Weights of a small contrastive audio-text model: log mel input, encoder patch size [8, 16].
Rows from block 7 of the text encoder of a small contrastive audio-text model, named by matrix and row number. Rows with one number belong to one neuron. Each number is 128 + 24 x the weight over its row's rms, rounded and kept within 0 to 255. All counts start at 0. Numbers have three digits each.
After each neuron's rows are labels from the 100 texts, of 14848, where the neuron reaches its highest value: "fires on" is the input token at the peak. Only what is clearly more common there than usual is listed. The data: short pieces for a synthesised band: melody, chords, bass and drums.
# fc1: MLP up (text_encoder.blocks.7.mlp.fc1.weight, 1536x256), inputs 172-255
# fc2: MLP down (text_encoder.blocks.7.mlp.fc2.weight, 256x1536, transposed), outputs 172-255

fc1.264:122161095152131091144107167156153109129156155135122114120139117099148095104076157122137145068136102131105121086079135130134085114121095126119130085135114118151130128200151117108132146161081136093107148143136105104142126123105140135155115148143164103129
fc2.264:152152112082150129145116128159095110118109136118101111148079077132158142143147116084133154104084117141141153143133117115118126137141194153144146147138108133118127138101078115079075132139154117139140092178138154146100142135135105114168140133165133115075
fires on: "piano"; "drums"; "<end>"; "plucked"

fc1.544:102123133155088099140098173114099063130148137139136101114144135106116110084158110133107115099150117149155115127171131141108119080097168155157136108139136132110121108155103135112130164111153137191123127111111103123131141121112110158131076116118106097135
fc2.544:140100091133131139143163152128123107110136132106169131131117145096112126094104094128170152124137132150139116139162133089114166111132083118124099135119134099103136122201125114125125099111101147135134164120150137147153110114168123141149154137148077106131
fires on: ","

fc1.6:133140123104142154123149148155095164161134166081115151132123107098077149114206112154159104158143133099148181132159111147128135144159100104141141120110111155154110076105121126096121076098141148144129150144115146131112102154167122095095121121123121070136
fc2.6:124126141107112098111156099120135108123139147162131128128133120143118103108130097077138103150170152120148177156135147151143124153168127121144140090143125113076110122126109137140107130131164125105128095090124126161100132148098118167130123101172092142123
fires on: "chords"

fc1.328:120145131118184162161151092155075123128157131130126095096135127161135143123106121161124105114103139130135109150101085111094155129125126105183099159127093136149136128109101134093116198116110071103100133107157158167123128095164107164085125144121163119121
fc2.328:146111125159123126108120126124119133082136157122071096096157139103138086192153176130147069142150110091124155118155143148160113146099124156141168140129131088124095095152103146141147140175116169152149155172080096128100110135116142117090128128128136101124
fires on: "square"; "<end>"; "bowed"

fc1.174:103116145162092154143085168140095094109149170117112117121129124147115153115159158125150137136129148143181130096143110181123135104112121112151164122138151096161139140081141132123110153109111119124138163064134158125139147150126136119151117175099130128186
fc2.174:112161180116126107077103142123152159137116116121089098106133149149098130122163152125170122154144122100143174146111100193126118130108134109110155118103128152126061115128128097180143146110147134119131118183106103136099130163126114122131121132155169152114
fires on: "<end>"; "vibraphone"; "a"; "bossa"

fc1.423:123130119127117108132165115097123116155132127137129112118098106179103134156178163150143113102152117105117156104148134151086140124141086137127144110138120125104084098096106134133087153131137105152129145139130123136078102095137101140128124130153185147132
fc2.423:127151144157104124179112071101133116106127103152168125132141192126139128144089106109170084187126128117102141110146175133123166141126126171166148125153160063104129095154074094155150149126144118147108124117136112146145117120113157097138142135091125113109
fires on: "vibraphone"; "square"; "168"

fc1.711:103127146143135178154150144095099138128146121140114089110142139090126146114129150159143125141186121103132120145158123095123177117139122119125151098101137117132149120134126147112119082108139165121119103110142121104096087121150119097089129122120122090118
fc2.711:117137122102125093156157113161082107120081104115138090140141120113111123114129122149156136121107096129165181129152121163154114104151130127168122137085093127085116112117168143115156158112120135135121151138144089109148102121105138127158112134135126165180
fires on: "vibraphone"; "marimba"; "time"; "nova"

fc1.388:137140103105108111148087118116141141120148121101107134109151133083107129149116108127105110119107119141121102112085125135140127159129164141145111141109124129143122124113163112124137164131117108182114119126113173090111117116105083133095112107160147178120
fc2.388:101108139154072147130136109119135130091146112125106144097134123166146119094094159122103142129117149171125113097150139140131099147127135066066135160151043110128114147131128140146111115171141133121136062135105144155114111102114116145139095143136109133158
fires on: "piano"; "121"; "chords"; "string"

fc1.443:122134158065184125106167109127095117128088132127148126149156122102131111117109094145116098128140121167161125137093115091161150130136116149121127132119126103114174071107073140139120124147112119152148149145143093120125162142130138087163142130125128142133
fc2.443:206133162112163133111144141103143149161107101128122155130160056154150112139133132131094079145110097116121111105122087095117113167169100145135120146172092099149146110157130135099173160126134105139135116127152131093099114130122121102104091166117141127133
fires on: "<end>"; "chords"; "quiet"

fc1.326:149131154098100056166141092146156138130131133105080117166107144132131146149148133155110144099117116137183074159131166163125146113130114084152110140125123077124128082119097112091101093165148151176154149140145147113136119189152154146137133114119122068131
fc2.326:182125141194137106095124116116125124143139141085153103115125137126119143139114118097135129122162136112169117144138126156127089114119081120099102129095130175131075120121136151120121159155143121143129120123094118150083140165116127122115128125112085144122
fires on: "like"

fc1.466:101124156083101107147099132132100099095103097118143090157178117117154118106123182152165115151113135160094124132133101114134165121106152160076157130134141117119146151100129119158126138165138166104128103113144129113094119116119150170164100166177103117095
fc2.466:139125131172151135091077118114174129187137122127141141115082129146122142100175135134125088136110156155155120167100074173121120088115069147129089120133080127142158116124124109120108134139154068131132148114106118110138159121193117128154143169147111145113
fires on: "bowed"; "chords"

fc1.590:126111101114138107116136133138151095104178159123111134120125141114127130141122149137130127117065150157092128148121113102086097130143145142063120064057134159160142180121158151102147168144150097124117141065186166128121163119098143131146098144142138148120
fc2.590:107183138110103129117113136133122085133075119172157132140157119120118103106118148169146073140073125131132132141158058144134139129138137130131115137142140119119099126116126121126149142114107128134159096099093069120135149102113147153124156154152154125106
fires on: "chords"; "lead"

fc1.574:110140116132122169140079193113134136147163139103135117177099118094105084132144156099089108103080150162122130134143135146127114123096141140136116077119135162129117113171156110111119159151109129145120112111150110136124115101122143122168140109150128144128
fc2.574:153180157111123105131167094140148136142141136103086101147123129134128128177113164117123085133132132132148151083120169118120144091073106156068112111159119135157150148131174135120091186096153111109170154106062142170144131113170078143089149144117142080126
fires on: "-"; "organ"; "vibraphone"

fc1.226:108130135093136102103131106147135133121120100120122165147116127157057146145124057096139154122135128160136141190115119118133120144093136112163134112144123111159115140152138141107149132152091094120097127110123118102110136140108129124176121179130155109126
fc2.226:098121110175105116105154132122146108110127128109100149130093162124119149117114130162123141126113141140156115155143166119126129094124126132113135084138123125102152112129105115101132123167127139122164149114161156159153116122124119140149128113115133107116
fires on: "string"; "like"; "127"; "85"

fc1.514:126150152127142107142131147050135110146144085142122116123127130090110081118081102093155096101127110110119130130149127070122088102141118127144152087162136126153097142139104128107122112169116168104128071137144131125111107101113086115123184148149131157096
fc2.514:127137104171136142120156159108118189155141124106121091097144110095107130156155113115170125147141144150141127164121112111128122145095103131105093124186122138056127125132112121124179152128129105132129127164124198132134100101119088157124122120139100098095
fires on: "square"

fc1.659:157117170113126102149153133083119140134103119155149136111117120154147154139115155126145145142126170170113103124153091098104090134123117152150089176100097136145079113085155113122119144127125128136103150107113126121120097108118129142096118149094106151114
fc2.659:123122133123118111116109119137145138135097153137132104139163124180124138125114130121138178132125151148121112124111132099123061178103113139170095127126141125178137127122111112134127109173111099114113098113142109122117134154133096154170113104133141100131
fires on: "melody"; "trumpet"; "bowed"

fc1.151:130136125134131123163150115111105142127142152126114129100168123099123145152110122123169126118128113129105109163140131116097150139134150151121165176114128110162087142083171101137173143108128088124084123111143101100153137174150133112144099126123111126147
fc2.151:089086188097080130122151092146140173118101104135157142130150149115126117158119082125126139114147099129168134144150123095149081172130118139118104118111132128139115160125123099104110125139080132122116183148081148092127169128097120138137132120141102132126
fires on: "<end>"; "quiet"

fc1.554:109123129130109100102080135089119154155150138120134140139109144163138096156104121116083082070136147138139094145148107120103115134142130062090143128127106104116132149131103118111121137119156109146142149139126141165122103129140104139135112131095131153146
fc2.554:165119136128121093172120137098152137149136112115190098139122124124087127125112128143106146131128136118084151160138144145146155160138137122156146132148118156143130143153123141173068159100115126143100134135166118173130083112109087146149136109131135104183
fires on: "bass"; "vibraphone"

fc1.717:133154105136109132148141148127098120103119194122186150129146144136132132150154103096136152125121078115124150143131111116153157133096104125136144130118125135118189157096126086131153156135122116145136107098159164114105135094123130099115118117129143151109
fc2.717:137157131089102158109147179164118139107130150143131167150118088137137108144141130104123114110119069172110150134174171121153069137100158146113138154115108144108155147169121134153108109114112174144111085134139104192125108149123159117091155111124123125091
fires on: "bowed"

fc1.47:101179102129118109112137153158115161107137128123145069101099125111132117168133132139152139097102115090132096182132142074139115141112103171160129103137117121148137128153143119118179138137137070136106133132145146135143131070153131131149116101135123157133
fc2.47:156134144113099105099142111183138120144118115109117127100101083156132136156105130136159144091105106124119126156075157121157157113144111149148103097105165079142106073145186117117139131145064139145161126097148107093138136122135134110138133130100142137123
fires on: "in"; "-"

fc1.161:138112088084145144112172146121134092112149181116139139156120132077131107132115131170150113143158160158140104153109128127151127187090146182122115091150117127083104139125114156160133128123110071139115072145152148116103132158129139139091101085146137143100
fc2.161:089136089081134128099133126113127147126162110125131125113070093114148112123166178103138116113126126122145112150127114128161118130079162136140108145138128105143156148167125159136142136142142163108097112156157131110114145125122165179139125114138118145138
fires on: "-"; "chords"

fc1.417:103131130136103182146129161114080106128148110148131144126100117154169100148101080114103158139129151154140143156117079118136140105140099132124167189124138121148135120148135141117134152120105127144111128156132107128110165148117196107119140137149130102127
fc2.417:140151143131158106125138082153150125151121159130145094125110146130110093125125115161115129178096125118157075116101138165142118174157162120100133134139144104122113119145109161143156107119183160073151108082135140104123132141156116124154158145107137163138
fires on: "square"; "-"; "chords"; "tone"

fc1.398:125158119167128155116123116117096173134137133164097105123144098149127147115135156113124123110129179135100126153145152134094101110115082137136084148090137120079140108161150097117183109151110101132140128168105134217105115128135112151134114117113130110146
fc2.398:176114120151164110128107120102086113168170097135146143109109125151136097112157149162125160146051104116164105135176103158149139125129094142105114105127138130123136139105107142105106126143132153165105124123100127117143105110122106140120106128134083115102
fires on: "square"; "bowed"; "d"; "103"

fc1.447:127137139113128135127108123146115134142165157127110109103151141144096108109122135174118146103149150092153087091128114130108079108117172120154136138152103135119132110141105117066102136067158095087166148133121110135119110162086098105127166167142150117120
fc2.447:127166096095135138131098111146136093158123117124095114123157143115123123125131141089115138124099139132112109092121101082134100128157135107121123149138139141101069097127151106130107104112117111142108103088079185137112094137161148137100129148158136123124
fires on: "bass"; "horn"; "plucked"; "piano"

fc1.476:126121135145127142175105176117158085067123162116118143148095126162117133101074118118130112144127147099146145161133149130127154106154143138109152185126142083132142147103148122144113134108141130128107175159140119119086136124129092111153144094128150178109
fc2.476:145136122121101160163119081125161113157126129127099158115125163087153121155094131092162112162101139131148157162095107110106107121163138096128136123090108125164082086109135115099156127129132104147121097185119127130101076112136099118166094121140119125150
fires on: "in"; "<end>"

fc1.213:145097180100160123150154120126103105113101158190141173106169128165136092113123134126143102073122125143099143171059110100147114125178114093147133151117139128146122145129197111130153136133136129089084132151093127158105098137111130091117127139080159125117
fc2.213:104170126135132106113115123138116124112119122076132109122156185132124134156118192121123149141166131141190149148137129159174139165088111130107148128119123114124123119108174135137139130080092123135134149150164098133122155163110138129156131131104110155150
fires on: "lead"; "piano"; "plucked"

fc1.228:127121126141108143143150072172123101101166083142114135173110125133103110103118163116112119102137111131100170102140114119125129169125108150131111120179152177149104094081164141159131082138143162147139129115107101132148126171153122100131162161113128149113
fc2.228:100147123086148124119132135112094118115118141129132155097161140091164123145116093143099113178119164129125109164118144131133119160157150113144120110149156093061140105123093184126124158145170088136126082137109119119095146121148146099079125124150081107106
fires on: "string"; "124"; "121"

fc1.661:115125137134085149119110099163182119208106094100112134130135137156149151135179112105160115117092104085123116180146125121111129096120093066153154179138149121135171104162137118125131118158117128135111125105104106131164123170131133101132131180144114174097
fc2.661:149095084170125161103122076117109089142141114119149147130118134156141110140071138154119189126150092163120122117087147148133126156125117124165167143113094095144120128086090106127118068128110167119128142126140110129145121099187113121109123157094101151127
fires on: ","; "melody"; "quiet"

fc1.589:138163141157137147126148142114139149144128078109115162094082101102133144152143127145126170164164133145114141102140117114096117125127124121116124120124135067116110161127108128102070144117099146155136147117139112165129102134117114123125091089143118110173
fc2.589:106142171138121105140148153121096112142116115115123171147110150127123092129147133161140155088147147082107136130115121184145088130123079128179094161168143101097179126113147134138125102100113131171144124159162116102137136129103095151096119080130080139117
fires on: "string"; "89"; "122"

fc1.170:175100078159079155084128100091117129171123158140116134165137126112145139086117136115131148120151126109146129115158137152112188157137151128152114129133130097163124136101148090127115111152129151114124121142096153101140086093133103125126121170166137138166
fc2.170:113063142124158127145130174109132144137115182171141179111145126121145135106135113139155123128140116157111135176170096146133157139177095131131141143147153101112171159132126132139100126096124111077097099128103093147125131125146182084148159118163104165096
fires on: "square"; "lead"; "piano"; "melody"

fc1.367:137139140116132141108145114116156157091124117149142145149134113146123085106088121149115128148162171103093137110132103136164144109096149133138096141105117112101192085091142160133133169082125151102123126144118145104108135170121110096161144103151165104154
fc2.367:151101121113054120137080119097119130126161109104084135122136148106124173069121121120173152143134091108097141162131163133097096113124169126132153128125097118103154127121123118159120139129148138117132112126137134113162155105114140081105164146092174129141
fires on: "bass"; "like"; "chords"

fc1.519:104144085118133143125134102081147121138150129183116116146102118157076145109169132146123147073099103142143146101113174114129108100106141124129146110143160113131127109076130125119096158151136139113092147146100119078127205124103101117162143110106133104112
fc2.519:130097100102114115166138162096084075148082108145074118113130146103127123117156135095137106095134123132158099143153081122143143105192107131124125110125161142112104114121172130172078148103130106102122127143124116130089123131142117106155157113117151140127
fires on: ","; "drums"; "bossa"; "time"

fc1.381:119131106152144081092110154138125137131079110101146137145113131129129084129166115148117156142125137163148097164138094090096166147145098139166151099107112077121129111114084144155121106129141158160159151100109122105111093105111117115131104101147057140156
fc2.381:146132133178112127180108116143103108156113114077126133147124134132112119144079089110125157157133089138142170124109100116147155131112111121142149133158137088142118165109116093098146134130152158088143122150148140132108182132112100155136125094132154098138
fires on: "string"; "108"; "79"; "flute"

fc1.364:124130138148136173128129126121116135139133139146134143122145129099145079137147114098130128130130156107108122058137118136133160147147100090134107118119166152153142145137117129130132181118119131142121115132141120118112147138101116071129129113179122090156
fc2.364:143074137134082115147116132151150158102126131107126146160086091131168155119132142166117100131112102134113191154152145089131149116129108129087133096118161069132130105138148168111142168157116151141119120081130146072078136176165145144140082088113132094109
fires on: "bowed"; "bass"; "drums"; "guitar"

fc1.685:120164106159101106125146141125114119155126144145130096129168147137132150075137092129150196136119140098131127147153166131124124147134115128115102104121131145135122111096138117163130136145131102120137185124096174113167163108088150074128090084120111113148
fc2.685:140130135149123114113090125140130088154158129116118117080138087119112116102109175127159135088122098134102152135169127120127095133142142100148095150138151050136110078097160115130119128191170136143158120142122103159150183143150109129110116123121114121099
fires on: "chords"; "<end>"; "floor"

fc1.377:112120112105156131089161142153099075130154115114087113081108163104165142124114114099090128128149129157109109111113135146125154145134149115100080105118107108129106137155126101118131113116137148082098094146142133099131123134127132168126091109159149138168
fc2.377:133115127101094130160125131134175121143118119148115126152166129131119124119117179127127133112157127060118139100115085140108136148134159141119087142159140094138127111146130117155150161141172123119104145172101132123133138126123137122097131154122114104170
fires on: "<end>"; "quiet"; "drums"; "bass"

fc1.658:133130133147113110132113149100108113100127153112138107141081110131142107080195136109080162122129095158096110137126122106124191128137146085099127161119137120135116149151142120121111119126089108134122115093137125127118132138096131121103139121136106110080
fc2.658:185126148130136143135123091191105102127127136128117190136077123165183132175159127138152119149126102115109131161109159169133145128139125194103106147159138119097087109151115159141119145101124123127108141147128152109123133097168165091132092151156092127154
fires on: "bowed"; "-"

fc1.262:086101141087156112122058093130160131126143129132142164111116141154122109100131120103136161105125111111157123130106089136165102124097130197099102090131137151105097149128137160124143117142111087138153116101132116106071101132131142081123123114125143112141
fc2.262:156122155151128151106125108079096160144086138166107159154120132138102128148157107152126142178110133101113114140128128097159131099069114146151135098103176110110113114123157158141159099141096135105177076158132070144146150130134121135105154142123099153140
fires on: "<end>"; "saw"; "piano"; "melody"

fc1.316:194091087153165146098113122102100125107093110116150143097163145115193151126143103143138170150128155128171162155103163177142159101158126106154169148126124130149114158165123115129105126129130123129125164086148157148152168141165121117122103109152145169118
fc2.316:133097162137122135167130151113116132105118083112110118100135124143139101145159103139106099121091132159131127082116154105185086124110135118166166159164127112152162140104117133152117094074105084125131125156119101139161153141113124118067165065154124139099
fires on: "98"; "96"; "93"; "94"

fc1.338:146102106159157083128126098072137169113149095073101138115095117115110117130124136116119118118130156120112145164129127120127156096113135108117146168111129086113170108145140151111157194127169107098139120135076126216140128134075131111094126134126133122166
fc2.338:157093143125144158175125154160143139154116165129141142137091113117126093192112123118151147120083155166155098156112147113144125099162168112179093117116117131081109086121185115127123125130123127120096140113148100119084124136158144109116149116141108151104
fires on: "piano"; "drums"

fc1.339:184146117084136141156133140081142097090105136128142105154118143121132124140144127112093124137163088155157090079139120131112121128164116100133136112119137137140095123156141128172120142100135105143155113151119119139173147126147152134130114143153161159128
fc2.339:145105132148173173153156150150141175121120152120142133087111154112118181121199172092096077138139148131115166105102164120124128121135167136128140110149091144107148146168113126159123162176115135143113145116091087124156161108112116122107145132160095115140
fires on: "lead"; "chords"

fc1.767:110136128103179127124167109120138122116120165103135163076077148129165181089116130139120128164128145140132134100124140105123143117170112148120171120109120102178127077130133122176142149121118105127129176180107140114114087117090111142154095154146187180110
fc2.767:108146093111112126123102131121118097120125128139129126172136138140118121109115115178109138123106130156101101136132153129164127117133138129149098130123130140120113199104121128110126145122131147136142137102166167148157212118142144135114132134142113107112
fires on: "pad"; "<end>"; "with"

fc1.231:144157108080130110109142145097145118107110149168123162128092200161136148140115117122115167138095118101156135131117113145105123158138096138155162105162130113134155154159123107149107149165064141120149141156131172100131147092158115117136144130110024099126
fc2.231:145149135118125121105114135134102143117090143124103143109094158137128101095127147128133097105128105143125142155108131130081130102152106130147116150146145133118181156147127126130131123116118080139160126093146115096140108144147138119078136107142121160142
fires on: "horn"; "108"; "harpsichord"; "on"

fc1.341:134114130134115107149124142165161150107121099122123156112131169108112157171148121151146160147164154144122137171127123137133117128132111151124101122162136142092126165138137125098114097116138139156105116111117150122136077134124136110108130129161143187106
fc2.341:133162109117086140182142132148121114164132094160105165087138103135128136138126108126162162089134124148133129126131109150114138184098127139118121121143114139137155132175132122098124146144110165180146170128102179133125085113118134193167118116130100130170
fires on: "like"; "string"; "oboe"

fc1.11:136136133082134143136128124118137161128115150141150132145134122142106135130156120128147133123122141119131147142122115125164106089115125103107060122122136162102107094121141145154132110113095120078066081138169152120081108133144148109138135154136101111077
fc2.11:141152134159126078125100151139160118138107132124121153160116111119120140105157107076099145134134140131146113097132145131091098138152105120135117127135122124124094125115113090133144101144191144119106115098183116097166150124136110124139141140117116150152
fires on: "bass"; "plucked"; "drums"; "harpsichord"

fc1.217:123161126120147116128106130095119131127093103096134139134122123155122090108155134186136155122091122134099155150134082107108149117096149141149114094110113145106118155131124113113193169103110139147170076180121127149131120156167110133130151162113147132132
fc2.217:138104138119119091089150124108135086136146139100100113157133112131098143137115159152123139154155120075119120163156178172152136112152108154181141138096088123138131076112111142098122135130056115156163137121124133129118057105097181134125140122152135129135
fires on: "piano"; "bell"

fc1.420:104124119113083128136144153122177111123144134157124109163132140172134108139134153145075124121126111092122133145135103157081152178134112173126137101136147136058146111089119114098097147098156139158129112132085118144119145135111132150152100177120131139155
fc2.420:116092126088151123106132062145154120131116101108132081127084114125133133169095175138134140140139113123112100152096109143133100157145186119132148133118098140115124154161134173159146080102126155080151148117110127110155158112124160147142093122098101102117
fires on: "pad"; "a"; "<end>"; "124"

fc1.136:116089094148105156117131115109101161138112127152135117113115117146126166102141126107123103149138151128151183118106126156145155075120092099129156081129121141106126110146123182130126145171104095117111162108122156127117144111140093129131102193094089155067
fc2.136:145141115090124114106113151156160172109144106074104134121138145151121139110147155153120148151117105132134126153142141128139136098105159124152146127119122154107123091123133159140125119125117128149129117127120115124093115136146128138114095126170179076173
fires on: "horn"; "96"; "marimba"

fc1.160:146125130148169135115077161108095125094142102129137108048102132145181138131114111147108113112150122125133093092119109124126087122107106118136131104133129123077161127104126107161159134152125048137156092134144144131122158121162108134103146147171086167153
fc2.160:145095162111153123127129147114137145145108112125106140191128151108118148083136116186108157127108099146167170143114109166139101132140116138119113090132139136122119116189163156157105095109159137151144113107124174144107149148134123117122141117177113084105
fires on: "square"; "<end>"; "bass"

fc1.301:174139098114150121149111101151110108117120099144103157116116114156152111120119131121092100130181176138132129146107138140132138125149142156123139128163148128170138145144132100163126142107136112151114131120143153163131146094149143128113112151123145116114
fc2.301:139151131148119106097142154116107131124085094182138137130136166111120150127158162142122164187129158118121149158145159110137127104118114120137124129115128179110160123163070143114132110171122131087085104117149100149113137149133164152149123158159132140143
fires on: "in"

fc1.256:167138135129127132084122132135075115103155120188120147161169161143178105156145149128151121123153132088140127117097122168109181124116089135108126147151137093154096184108132119105172105124112149116115114125163140171133110131156138141140107082100159091154
fc2.256:155110136126161141144123151136117121161107109101112121149144106120162157128123125142098079089146079148161142133109111106144110116149175109151065140125111176161115159132141159099174128175073168104105166150127131120132182107173162110079124144152125129104
fires on: "bass"; "drums"

fc1.594:132129106165141097080125127155152158149145138152120107149122131110109116171105114103166128121103133080116105128152130139129124121110111099155160116097096116141168128141153137136120126093129157080125136133087085137163062124141172126114134134155160127130
fc2.594:133147131126145100120128117166156099103148104125067150138177124131151108118117144124114109125106119123123142143074126125156169114119121123159150097108147138151132130074121161141094173174135114114106147164075132109132101079109103099170111146164183167123
fires on: "vibraphone"; "-"

fc1.342:164139120168126128170102121125121113152119167160170109174165164110103175107093104105086168133103160181109163168121139126120142125132137114094104068080123130145129151123158099138088108152135146142129127146156110149120175118090162199117092077179151124143
fc2.342:132119118155109089180070141134147162138132146161127144116081108129131135116112094130143101147138137130150170094107175097103109134150138074098111114171125150071122115108186150139166117133095143109126094133135156104157141111136185127133140138143169135113
fires on: "bowed"

fc1.203:087149065132141122141143121149087130121174133117154080104108113171130174122143119122125134172113117093172121140107124130082099149149168124123112142087086121053138158114104133123084112122162178144173149075153154129115125099142133098159119111124107120100
fc2.203:163147164097083110158144145114102093188148128115096167104133125143125136089134102114120130125103124095109135151109146142141132081083146163119095095098131095174131125108150153131113074149133138154119141101132140116107143153136159169105116112135107128092
fires on: ","; "chords"; "melody"; "on"

fc1.523:112133113108149112148153103073142135133095113153103122132149108089103124107081097152131128123134152129145132156125128146073170101084110116130146095138152095127074097099121128120137149139109140124143099123175103134144127134184150123111120129097110116109
fc2.523:094133116094105092155149116126121133129138152145172142128160166108162119109109127138145113148093094154103080145136112128078121169145131116102091169144113130155116111050092079135120132106138134135138157140107096158089152168078114103172113160162111140120
fires on: "string"; "117"; "122"; "106"

fc1.664:131125164149102129109127146136116102155113121149119135140140120135130124103171155124099121119106128091120124140132114141149167132133117151107139181119119138129128122131149139160144164159140161170115151121116109094149117109136118154158168134115128094094
fc2.664:113151060113116110109163108158116109107109166120120146100121106144144113146148152141124125108146153120134095129118168162099135151156085149190168114164180120176171173131120123103170121150127130155130157085112081141112141142145082167118094155131123112130
fires on: "pad"; "bass"

fc1.106:127176112115129118127141171146118116135113097142110126124143132108107149091131101121133120131155127146137150146138166175117110108136120104136100142153150139096110141127127094103124120166159120184093103130105160118115080098119116160069110167150147159126
fc2.106:137145100133150162108134109131158144062117143131152075156133103164122098128148103114114117132165115132156089112150148091130121113135123094124128127123137100095135143159087085146105135103152080131114109150194178130121140127084140100121130122116153131109
fires on: "like"; "81"; "117"; "112"

fc1.477:150133135130164126109116073103155087130190076110112123145130093117128104124130150124120121039162175082146111166082121094130158147104112104141135146147127108140124122125069126135099124179156134111094115106147139135110137111093179119159133140131130111124
fc2.477:144154124093128141121148102140150116130097156158093088143173117135147121118115093117130149131144132130134102109131129160108105110162092142140131106126106109148127115109156127111132113133134095130144111133167123082149101159138154121141117100107129094064
fires on: "melody"; "string"; "104"; "square"

fc1.440:134146166158136155138147092129129140084110082149106097135138106133137115133096134153137156118101144133108126133156126122124122092119170114149146123125133153153131170123122089151111078129115109108096112161088115139149144065135086167099148148113114163137
fc2.440:132120127103071128173118091098136148068116141180120160163152097096172140156144143166114116121136136134094109155142153142136153126148129116144145168141148157117144136101146081189125114098098099110110119125136129125153144140152163129104162147110136170100
fires on: "horn"; "hum"

fc1.757:156104133157137131108112084131109135085159085172107102077147109134083102121109078138112143141143108139144101121152108190095138110134150107117152148094177150131109068111083146163116105128105109124104109171135109139074162107146132117130121121072125158113
fc2.757:123130093119115135153128131109157100146098083145102135114166069106155125145155120075193175132121130113120134125136097153129140089155120152129125173172115107120122151078132126117176176106126129130109143158093147127135118145103140129155114146123160139110
fires on: "like"; "harpsichord"; "drums"

fc1.472:126099104139123116130133088144175119133116158135109157134113149150085093135106163145143132147108145125113114155141113136137121117162132119105112151149095091116169144113114110149137119121125158121130082148133096108072103113145096179133119149101109115143
fc2.472:107134090124145134147132113130136128129156133109106143116103147145111134106123109115107115175112104102118118112155150099134117159146132129142159162112127142102115160131110147105125149094149133106111118113143138120128087086120159133094131158107137132162
fires on: ","; "melody"; "string"; "drums"

fc1.155:118108115138130129099182146081103135157079126117129148118116149110088128146125120116160102155098122115102134135125170160168139152146166097151161147151096179139099142145136163140154106176074116104081134139115109117074123164160145107152116124130154093152
fc2.155:130121139139168116085141136116151133154110129123120170115087136153105106098102126079118147138118121162132136143097084091119125122130186127173152157158161090130155139135157132091095127132126096153110099054130117090113111142152142123134198105117057169164
fires on: "bass"; "drums"

fc1.94:118126122106122072105095122138107109112130159120133164127139136095149109105106143086135106137153147151133139149123089084115136178102143099130130117111138142129127096094124125117139100138101114125073086113112115127108141114138128125159147132137104079114
fc2.94:145139171099110108096126140121190098108118124123141078160125109141132190142134142156137147147123091120136131114151145169161141131132146110125170140094168113134150120146118115119149164117133131128162108116151140093090188138137151118088108182111109164171
fires on: ":"; "string"

fc1.263:128104137103145151120094115156123118138129100152114148103105163146138077128123133117111129155140133149150107185161136136061154167106104150133124139183134142134137148160124100137161139116113123142141117139109132134132157172101148164098106147104125155076
fc2.263:112121135111153113094159125130123100114150132083144150112089115110093152137132109112141140101138120140126134163155123122117086137152128128149141151137122144091157138100092175158111135137152120161114128090122091107140111161106141135137109083140191097088
fires on: "melody"